config.yaml
encoder_arch: "densenet"
encoder_growth_rate: 24
fusion: "prefix"
tokenizer: "word"
fusion_encoder_width: 128
fusion_encoder_layers: 8
fusion_encoder_bias: "none"
fusion_encoder_parallel_block: false
beta1: 0.95
max_steps: 7600
final_lr_fraction: 0.1
warmup_steps: 760
weight_decay: 0.1
Rows from block 17 of the image encoder of a small image-text matching model, named by matrix and row number. Each number is 128 + 32 x the weight over its row's rms, rounded and kept within 0 to 255. All counts start at 0. Numbers have three digits each. After the name is the row's rms in percent of the matrix's.
After each channel's rows are labels from the 100 images, of 14976, where the channel reaches its highest value: "top examples" is what is common among them. Only what is clearly more common there than usual is listed. The data: pictures of board games with random positions, seen at a slant.
# conv1: bottleneck pointwise conv (encoder.blocks.18.conv1.weight, 96x328x1x1), inputs 164-327

conv1.83 098:157145164099083102088085119083148147101166120200154135094155104157096146086144124107125146068120127139108135112151118137121108109103088108159098092065124066119076112074106109117113107105132102090094131116134072155131131100112106110075079127129156130117114138100110091151135167124126097077144067114195107131165130077124162100191155087124096126143090135104112135137143168089050131085107134080109097158132115107118125091102092097095083177061095083075109103140118121138138138093079102099141133101
top examples: draughts

conv1.2 124:183138095136135155161139086104168126040161105115158117172113176150119144133040090087123131141096147114141140042143131154145142144150158096076133135122176174161080130065095148056176140068091177128153163101082115063163053168170155172126149154087147117182130161139116096150156135100149132143156121124152081150117096131104129181069140054064052096145104124127127113094091124162145167135136157129131039111130115128147046092144171120126082091142091092073112088080181091076073105152136107096072089116
top examples: stones on a line grid

conv1.4 083:109174204103112104140039125156116113123136134065062165112133101135119140111174149201151126143184102110129140179151132157069131145152102158097156112160079150134183102136103149159117153169128171102145109174096124121059142164115189185148140129113113103146138125161109095116068133153127111144114123087118131104108148148130102151189118118158158164097122116118145086132084140094139145116139065171136155143126092121103149115108150143074060153123119118159088113122151058109151105103118157102156150118
top examples: noughts and crosses

conv1.12 079:145119161156063116106170146147083105102125132102114115082082106155157063126126126139089123095139093125132134159113152134151176114134127097121119133139129130160110113101126135114123020066109143142111125165147070138159098122113108122096087116064102098011122157046137157112174115094107134113151133143043117085135117074149135075106125109148128126118115080041123090078093100130109118122156118125094117136089055165131084083144126092128121122095119139104162153130087085123131055096060130133163133066
top examples: nearly empty; discs in an upright rack; discs on a green board

conv1.86 096:135093062146184125106142169168130142212094123111142120089132121149189105196133130142123123064069101092112099136141134121191103129108191166132090183204111156119181151143140132123118166155117158108125120143135087096132142100140142099179119145085155184173113153147107097150120170131126133100112146116143161159171112211144078165164164142120211085137125184123115117162075150094134109117089107105163151108139168115072195111157130162103130171151096145117105108166152120088071152139143133134182121163
top examples: noughts and crosses

conv1.45 108:149100193154158088107134168166129135133165074111112103205114110154123166179178140183138140163167178156159128157151137152150166142120146111118126154081169124138182168189190079202155078142163133133182138136123129215108157125146152160100134136167139152110148118088129139116152119146143131166120109131119152158147065118126145164164089186214190107096182169154150168147124158177127126142142141121111156120160086134128173107151154165115119168149136152183150160180119172130140129117130147150151144100
top examples: stones on a line grid; nearly empty

conv1.13 093:101125120156157166121121132056162111140144062100107131112077107121159068163065066080069094118084126096176090089162119148146130107180132050140075105126123107117075147050063081088101122081098190103164104114068110059083091108108122103116075104095134135142144134151075079075107171138130123126139114091121074100099131128119090143076146070088090091082062107100129153094126166160134094134128134079109116126062133122113115155124089119091081121110129107109133089094167099110070117120136087088078079144
top examples: digit grid

conv1.15 157:130106116114150131157131148142125114148125168153145115150086120109146149165138118092078155128123168111120140143147118167173131148107064137137177123093130173159121116159124137180149128122116143175149156175159123135135137168072165122083069167106086130078088124123134138130097168156159108128140152130148135195169117112125127153162121101110201188114088109123137133118120136161125091132132138132108151152114134152102178160108132096148138146047148130115153123165104151104106181126085086122179154015
top examples: stones on a line grid; nearly empty

conv1.54 100:119155139105117057128225135103202120046130169107110124108156152136140132092108145119145131131099081113131126149093059120102104191102144134151118110116124117103110064084114111145100120152105141117139123118113184129130074072180135127168108099162098118121102136150135152095098145130082107135124141148109083098153069122170100177127149109096124165111078131092145115103097108229114092083101087123141109096122137203121117092114090117116092092190174107058156088130098037131098086107102112094131137153
top examples: draughts

conv1.89 097:055133129084190093130143093103155132185123113111098165194139145129146122146123100113141125128109140112117149118127149130113084137153096153149088144112149126166121129124112110119163125133078137116123126116106091132140088184132073105129077106133133113036151219090094098137181094144164134099152135127122151171175154125148160133139101160156081121148115100112126140128124132103104097162115150123085113169134088142091138072117096151131147106146126154069145150143192074139092116098091197115101109109
top examples: draughts

conv1.52 093:063137162146117084114136168143150178154172121171184152101147044143083136118114108127134190135113112131120089118132158157107168148125118097146077165116127096041148095153115177165133126109090116162117133148142084108163106105114071102106149141089133103169129121125115108111123114083131126149158033071126051120141110145124150077127152119140167120145120174095122131139085168087088159092152106102105159148099089113104143106113111117106114130169135148091103119122158123121160094120160156125170115117
top examples: draughts

conv1.34 121:177174212132092096156176096114158146060091099121114153113152079147143120117149144180167148108176159133124124115126128133147144143163157140115106149136143127125213136128145098143162122184131166158160132113120174133117118160129134103157155150183180027133143117109113161138112095126112104171121136147121125131134158146113105127126106190153075072149131124088109120101099132146129172172116174129094101095107092144105052091132125133179168094157153148165126162150102111147135122086153173101118110168
top examples: discs on a green board

conv1.23 107:092154141139075150155092173123113063129127162103148103208162131155148148150142153147141121158100112165164133146135140161168135147154114129079144198155157122107168124119097112160111130110116147076081160124116128084092161133135125107116133115081081118131127157146076097092076117143144117155149121105114128148151092104117094092189138146190180122145121124131078133109118125102133121129142139061148140129104147173120141113103138101113119101077159153067177120118118126138177073150119134060154116097
top examples: stones on a line grid; nearly empty

conv1.73 105:164085160154169067114141125111149174127112128114088161130128141097144168140143091152104097140167128123171158142129142133133108139150067108094118111102122159100103097098111086147125114158090153098135181145162164142125152103105104146068154085079123149079089144091115150083117145128080113092126108130093117089137112102161114105116095150104144200121085125094168129142180120111136181154123153063084132078155063134162147093146121042153127129106121112065106140140117123148158179087122100063141123116
top examples: noughts and crosses

conv1.43 086:145183104191150160066077162168096122093062171139103165110068153132126119105148115149082109159155133131175126127141092136148199093173148117127168179151194117160083160145160063179097184111145162152154175087119151128144113152099113071118165082120080071122155151152087123176145154151116146151158132162120134103132171185085128096144103121171208136070165129140173120143170080075121131135145213119113086152104107064158170126122160185104138099089094142115106194106082094168163109141073124104131138119
top examples: stones on a line grid; nearly empty

conv1.21 102:114135147100112110140148146073138124119138113139163080202148115113131130120173105137099083092160130177128120081105084082153086136096093050170096132105087097102149151141104155176172097144145124139114165118148112131099137062066144164114103092171060105029108161167159116079123170133131069129119124098107128124201085077160107111156099130129147124173134131084097108094087176175122114122109133100108128154108108142108143171148128058146142106071144138108129153111127107136151138076091123090155129059
top examples: stones on a line grid; nearly empty

conv1.14 105:166198084107123194135158120162085098195128127164160114133106134158117102073099105077084100142077151101107070092081153104129119134144073146129135130093124149157093098134145151111112179115077098118128178162109135105144121117132140146148162139073137158141157104120122088193141116119133155146136147128097171101087211147137135173163147102139118136143113101146154117118128070149182126103142206183073078125115055076098181127101147166148119144142080095197148155116130138100088122143086095134160140127
top examples: stones on a line grid; nearly empty

conv1.85 107:091100147123142112091154153156111144157088162103129113080151144154147160134135127160142107107110143134123155149112171143104099138143184215122162114171146081133172114168112095148148103146095090121120107173141092156089148151173077114138170168117138163134088127115222133115127150167112090105099182120115135142093176142091087156155180119160204114174114089121106109110144102111156149143105178244213176149106098105130190150104124179171119170167125143226135125165132127137105177183178122216186200224
top examples: stones on a line grid; nearly empty; second side has more

conv1.58 102:129148217122138069125137138149095121105131129112111158078158092129133144135144134175170121145236144174112127121109165103072096162153138092102138145130142154157173098144137134112102124144081164169174154123191119111140126166156163116168163161163128111139167135199166132137086148130070123171079160157167126158135176169122129159153176185148143145150089104151095178101159097125155100137178149172132092173118111151170119125146090160133166189127145183102136156150078190172157159139179204134095121196
top examples: discs on a green board; stones on a line grid

conv1.6 100:158081155169101169133130155153138126233166140125134155220138109169122158149187153157167126133126198163111117155090131177139168186128121236158162163173114158092147138164174150154158153132173146130157110179159119166159227132121090116124140178125168131128145165121152152139177126168169096093137125141154161128134136165054173157147123173155179139142125176137123135168132163148113135161115113113173159165138164153114210147143219175140146149136124192151154175154174140190198106128056137127217181159
top examples: nearly empty; stones on a line grid

conv1.47 090:139128118103136078077088122187140123184187142207185111081141128173112180121086128114175178109147072117094069175077151111136095136137089122154144106165110120110129111117148122116117089116159080112112147160151125108103131093129121153140091087177106130131072159153090144142087157142105092077105144080116084136136134126124131069132165110097146164157085079104105085112067128123090109118105120046123118114096141159155162115153096124118112142119074096067103135148115076129138094143120151122134095180
top examples: draughts

conv1.60 098:138118199115165063110152112132153174090154107117074134116121083123076116146135126164145155109162152179135120123166072124209175149160134164187125168164145108141207120193173109158154190154116100127173103122151106167153155103128123110143150149120107109115142130146115152140130131157130081172105171113158135139143153163077092169124040173171161125136105137105147171113060125112154073126133090056096148126162104136175210173122088147119087157174139150109103164114100098124117092090133119140180134136
top examples: stones on a line grid; nearly empty

conv1.69 112:114162198165131193123144164150130098161157152147094163170143120174159135109178141152153129142156171127155167163145111096175149118123123163179136173110181115142169137143158114216126160173162151132121134129175130159113167132114128141141114148160166146118175143152145129130163112160127127135127139153159160143103132152125134148196088168167143184140176098105173176188187128134140162083133167123081161123148142126181152181172116141171174152133110160138109140190113212159162132129118188160159212108
top examples: discs on a green board

conv1.50 097:129115218132148107107096081170117127070079104093107129104075113134154116125169143193188126120165102139085119151123094110094137095125143084102118146170132107156184084092161162122113076186136121118138152086155175154103128139136107086169142097163134055123129111115081148129088079154087159119104155079151130096077073103074090121137108175171044072124167123109151141149090244066137133137145090076164089124114145109141094091117148054083130114159120183162102121098126147174153081127148199108101102156
top examples: discs on a green board

conv1.36 128:168153136157128153164118235167132164232159132116119139132118102160165133158159182115123175135116131150127124200164130104162151154113110191190145220160192126082139143154161126172151203132120145132079175181162127140160192146190146128116140187164166136144119124133119092115139137170150133143109167147153198151116181147150151141143117158191253177132190134156149117180188098144169166121102132112143207134145157136147212180171132162115142171152142184091102140144138186121116156172137148132228184163
top examples: noughts and crosses

conv1.11 095:093118201145109080174104079112178104133150107153147128182108102126138138106170132178222116102183102185058112203142120147138166082080169106122154130161100133099176077122110104168156146174087136076042144114193142146115147111153131128108095176207132146144108115079126204163163149208117133098112089103155118138151151109058134138170147168146127136157102111198123107138126103116135100082117076080105119131153094081100095163178157129101130165147106188101113139142152115185180103101114171140141174188
top examples: discs on a green board

conv1.65 098:086126119118124152117124169116086154158110098105139154130099163130104199135212140122090137125153119145138084132189113163157187140126083096145150186093170126137159107146186154171105149113125192161116182162147099098085205116126183162158123161169147209081183058143124142152121087163141124078126160092093197140104152119121148151172081109197153191112138114113135124123204139138176177123194142115146130132158112114157164174111080197165106151162073108156162153134091185091112183176186135154164148085
top examples: stones on a line grid; nearly empty; second side has more

conv1.56 104:119117142095165135145096141132107105135125136104167142145098161171145123208170118132119165112176163210140104140087123094121160138127142112158150136119087084148171140156143094172106148070128135108084050132086102135126136123140085106145109141158120137079091161142080128182151126134162161124151099165163164133123079153073123122144133167118161159149134140100143088169117118145084167109151098111112107108141129138137114129206146143126179118165117183061096120084111130128133101147089160134128151099
top examples: stones on a line grid; nearly empty

conv1.78 088:095134128125099135110132130087076131157088115105136102149087114114084080148093200133100161133092034111106075134112129075027110079106112100115062129103138118120091077111105159109082114130085097131112129127127141123071147141120104111100108097091140097150116114102112128113090094114062085146098118118060098052115134127110066100094071052105091116070072136108143114077069111118123097100117125113093103093141123064122122140121103129115081154122122114112078156140099139165104062151058137115091163142
top examples: discs in an upright rack

conv1.79 078:099034110124143108110150083028120101162162091089124118105149095124197104124137119129111126109058135141156131098125089045128096122111152052130124123128162126152166156118115082085107112086155143109121070141108196117129118190148128062204128108139116090176079075120113137112143146116128081110122128135145122152117111115107115147174105142177085097142173141140138114121104120149145084110106117111096155119080158156077118142176092061175102147023110115102136070122083119133123090109101154114096094154
top examples: draughts

conv1.63 110:095098111126077099097109213125094109227118166128135123149168113142090104137134150103131103150120107109088122157097143130098119127129078201177180140161135106129107130148176083153147110147138096137132148226118127140151222136100111095121136169118072137118130129120132127113158131151155157094156147126135165099135114137089126104198069123147248182120130092124101129140163082106108120130123141121134238146174122111106252198154117182099136176160103119127113175157143144153148145158116149120255174093
top examples: noughts and crosses

conv1.81 069:168089143102103104080173160151130119209148110090130100154090117117075131104137122119096158149125174070166145146141105112126119175112124128146157059111083076146116128140114175077179160047070149140105134151125131168140121161140149144071109157100139138123159091168115125164128120117174114102177177148100150177143086118078096185112132102096068095159148116140114090126128099137144166113109141088110154128161092128115138179195115123085055207152098133153113078152172108176087145172144145154151086154
top examples: stones on a line grid; nearly empty

conv1.51 107:128106119165192090165156094090154165101150137104114162092143115114136040163104090110173150151108125189160151115178134118159118184144164106127139173156149145133143194106165101128144169076117169140081144143127137127152156136095133147080103164124157126157112120158092124130121140160162117151136150200151136147152092149135137147102071123132111145140145155091151175138214194177179075142162152111063106144178158159182128127132152098142125149103161109076153150146100166102100164127134119106101173140
top examples: stones on a line grid; nearly empty

conv1.24 088:177180190180080121117150102121089161057198117133134096124147150167161168136103066153132131099168170162170084147123134138183169122174157154153126132105156085128136169132120122157130160188174126132068157165139136167181112141137145096084148156102113058128100122124140151121178120182156088107157149216161092107150136179096143154121105165143135121100157163146150157157170081144149151131121155110087096097125163134135146125104131167167092171133085134142159180181173146185097113120167126119117141227
top examples: stones on a line grid

conv1.5 102:142206162131109122189132174160134148173150144131121171127172127161156146126123153178202179191198143219181132149133160177114157113161183140101127114204130134091121132161140156150154149156149141105135117140146163166132135100171148130153138147160200175195086132170121167173114113203105181120109123081132144121124121109110122137161183145161118109130137219150152152190140184119123170103143086096148160134158207105139139142125120183117159174179125178096133168161112129168161133152159170130147125197
top examples: noughts and crosses; nearly empty